Weights of a small segmentation model: encoder widths [32, 64, 128], 195000 training examples.
Rows from block 5 of the decoder of a small segmentation model, named by matrix and row number. Each number is 50 + 15 x the weight over its row's rms, rounded and kept within 0 to 99. All counts start at 0.
After each channel's rows are labels from the 100 images, of 14976, where the channel reaches its highest value: "patch colour" is the nearest of a few named colours to the mean colour under the peak. Only what is clearly more common there than usual is listed. The data: coloured fractals of 300 iterated function systems on busy backdrops.
# conv: 3x3 conv (decoder.decb.1.1.conv.weight, 128x128x3x3, each kernel summed), inputs 0-127

conv.34:44 27 85 56 53 51 42 43 37 39 56 40 38 44 76 44 53 52 50 21 37 36 39 12 58 37 26 47 23 42 46 53 50 67 41 57 62 51 62 54 74 61 73 63 67 32 65 56 52 38 88 66 54 62 45 66 34 73 34 66 55 31 16 49 45 43 43 79 66 81 50 62 39 62 50 65 60 48 58 43 57 47 38 35 56 67 03 45 54 29 46 66 45 46 51 26 33 44 65 43 35 35 70 37 79 51 43 64 37 56 50 45 69 61 69 61 50 60 40 73 44 42 42 55 53 43 37 72
patch colour: brown

conv.87:57 13 35 59 64 35 56 44 57 59 65 54 58 30 20 19 55 69 41 46 45 61 53 57 46 59 53 46 43 43 42 77 58 75 31 51 37 55 47 51 27 43 34 74 67 43 26 59 37 48 46 40 75 43 48 39 54 38 48 46 52 48 43 55 53 39 55 51 61 64 58 38 12 44 56 55 48 57 90 02 88 49 50 52 39 34 48 29 67 12 54 31 60 59 60 57 51 56 43 57 59 57 41 53 31 47 54 40 29 29 36 52 32 30 49 80 33 88 38 37 32 44 44 33 41 45 47 48
patch colour: brown

conv.99:71 44 59 63 63 58 64 61 68 49 66 63 72 53 60 48 41 63 43 70 33 66 64 65 48 85 37 50 62 33 73 57 34 61 66 59 99 46 36 60 51 66 94 69 64 24 52 30 88 44 31 85 66 40 55 52 62 57 60 65 43 46 58 54 44 66 43 58 53 66 50 85 53 62 64 50 80 57 70 46 66 49 61 43 46 41 25 49 67 51 59 61 64 39 52 49 57 58 65 55 65 67 45 60 44 63 39 56 67 58 59 32 47 48 72 64 58 67 61 45 63 40 30 62 67 53 44 64
patch colour: brown

conv.56:41 86 70 35 21 63 28 55 61 36 28 54 39 67 71 78 56 20 57 54 43 57 49 38 52 69 44 48 47 39 55 29 25 20 57 64 64 34 64 45 83 51 59 45 21 56 80 49 63 53 55 45 48 50 62 64 47 69 54 63 54 52 58 58 37 54 58 42 55 41 60 65 71 51 33 50 63 24 30 82 27 59 39 55 66 50 52 55 31 84 51 61 31 70 51 67 56 62 51 54 59 58 66 39 54 58 59 27 64 56 57 40 72 78 47 34 63 42 61 75 67 46 65 73 37 31 39 63
patch colour: green

conv.11:33 79 61 30 28 52 21 32 42 31 24 49 32 61 61 72 48 29 54 50 37 43 40 65 45 50 58 61 34 43 58 30 26 24 44 34 35 37 40 34 74 51 52 39 34 50 66 53 50 41 52 43 39 72 46 62 29 37 39 46 32 45 48 32 39 47 49 32 50 05 40 45 61 41 35 46 50 21 25 77 27 60 66 47 47 59 40 49 23 73 43 41 27 43 41 45 43 40 10 37 40 48 46 35 20 36 40 47 53 38 49 37 68 66 56 27 42 40 54 70 44 19 38 50 42 36 29 53
patch colour: blue

conv.69:51 21 52 64 60 46 36 37 48 62 68 51 66 31 38 24 62 73 53 44 56 73 52 58 53 55 44 56 71 59 46 64 53 99 19 40 24 56 49 51 54 53 43 73 81 53 58 56 51 51 44 45 65 60 60 35 59 50 62 44 56 49 55 52 54 50 68 38 54 69 62 62 32 59 56 64 62 55 86 21 87 53 78 62 50 40 50 38 79 21 37 36 60 69 68 66 56 64 60 51 51 59 74 48 42 55 46 30 57 31 37 50 61 47 58 74 43 74 50 55 16 35 40 41 23 38 43 55
patch colour: brown

conv.41:69 26 41 71 72 40 54 46 52 58 72 59 67 33 26 22 55 88 39 48 47 60 50 56 42 55 48 53 55 53 46 91 62 78 41 50 53 62 63 59 36 56 45 83 74 48 38 57 46 54 45 44 83 54 54 47 55 52 51 57 56 52 47 58 63 58 56 53 55 64 59 49 26 47 68 48 45 59 95 21 99 50 50 55 44 45 52 37 74 30 55 40 72 41 51 57 51 51 55 54 56 55 49 51 56 55 75 44 41 57 49 68 38 32 47 87 43 98 41 39 64 65 61 50 39 57 57 47
patch colour: brown

conv.2:36 81 71 34 28 61 33 52 48 52 29 54 40 68 62 73 63 15 65 55 51 53 43 47 54 63 53 60 56 53 65 22 29 31 41 45 49 12 64 27 80 42 54 37 28 67 74 62 56 64 56 59 31 53 58 62 51 59 55 57 51 60 62 62 35 32 59 44 60 03 55 60 66 54 38 54 59 33 30 77 20 70 44 71 67 55 68 58 44 73 43 56 38 39 46 62 55 50 45 49 53 58 37 28 47 38 48 49 61 47 42 29 72 74 63 25 57 30 59 79 55 54 69 65 58 37 50 58
patch colour: blue

conv.68:54 44 59 58 53 82 60 87 52 44 62 47 46 56 60 43 30 53 58 67 30 62 38 38 74 49 15 29 49 13 50 57 35 41 33 39 46 56 47 52 49 13 47 57 62 35 44 32 57 49 29 48 52 13 61 52 57 28 81 20 47 26 50 56 50 60 50 51 44 66 70 65 45 69 53 51 64 54 55 44 56 20 71 43 74 20 50 58 60 52 30 70 56 41 72 33 63 35 66 51 51 38 44 44 51 80 44 13 69 54 44 50 44 50 38 57 52 58 80 58 41 42 59 61 64 61 62 68
patch colour: brown

conv.78:56 32 60 53 62 54 51 45 51 64 67 47 56 35 51 27 58 75 50 67 41 50 65 75 37 49 62 62 56 56 62 71 36 79 49 72 52 40 36 47 54 57 66 71 62 58 52 65 67 51 53 53 69 53 52 53 47 53 62 45 41 63 40 45 42 51 59 52 52 91 44 71 22 63 58 59 74 51 79 30 80 50 79 63 47 63 36 59 55 29 55 47 58 70 65 51 38 55 68 59 57 64 66 55 50 67 37 63 41 37 42 28 55 49 82 74 72 79 71 60 26 00 34 46 75 39 35 58
patch colour: brown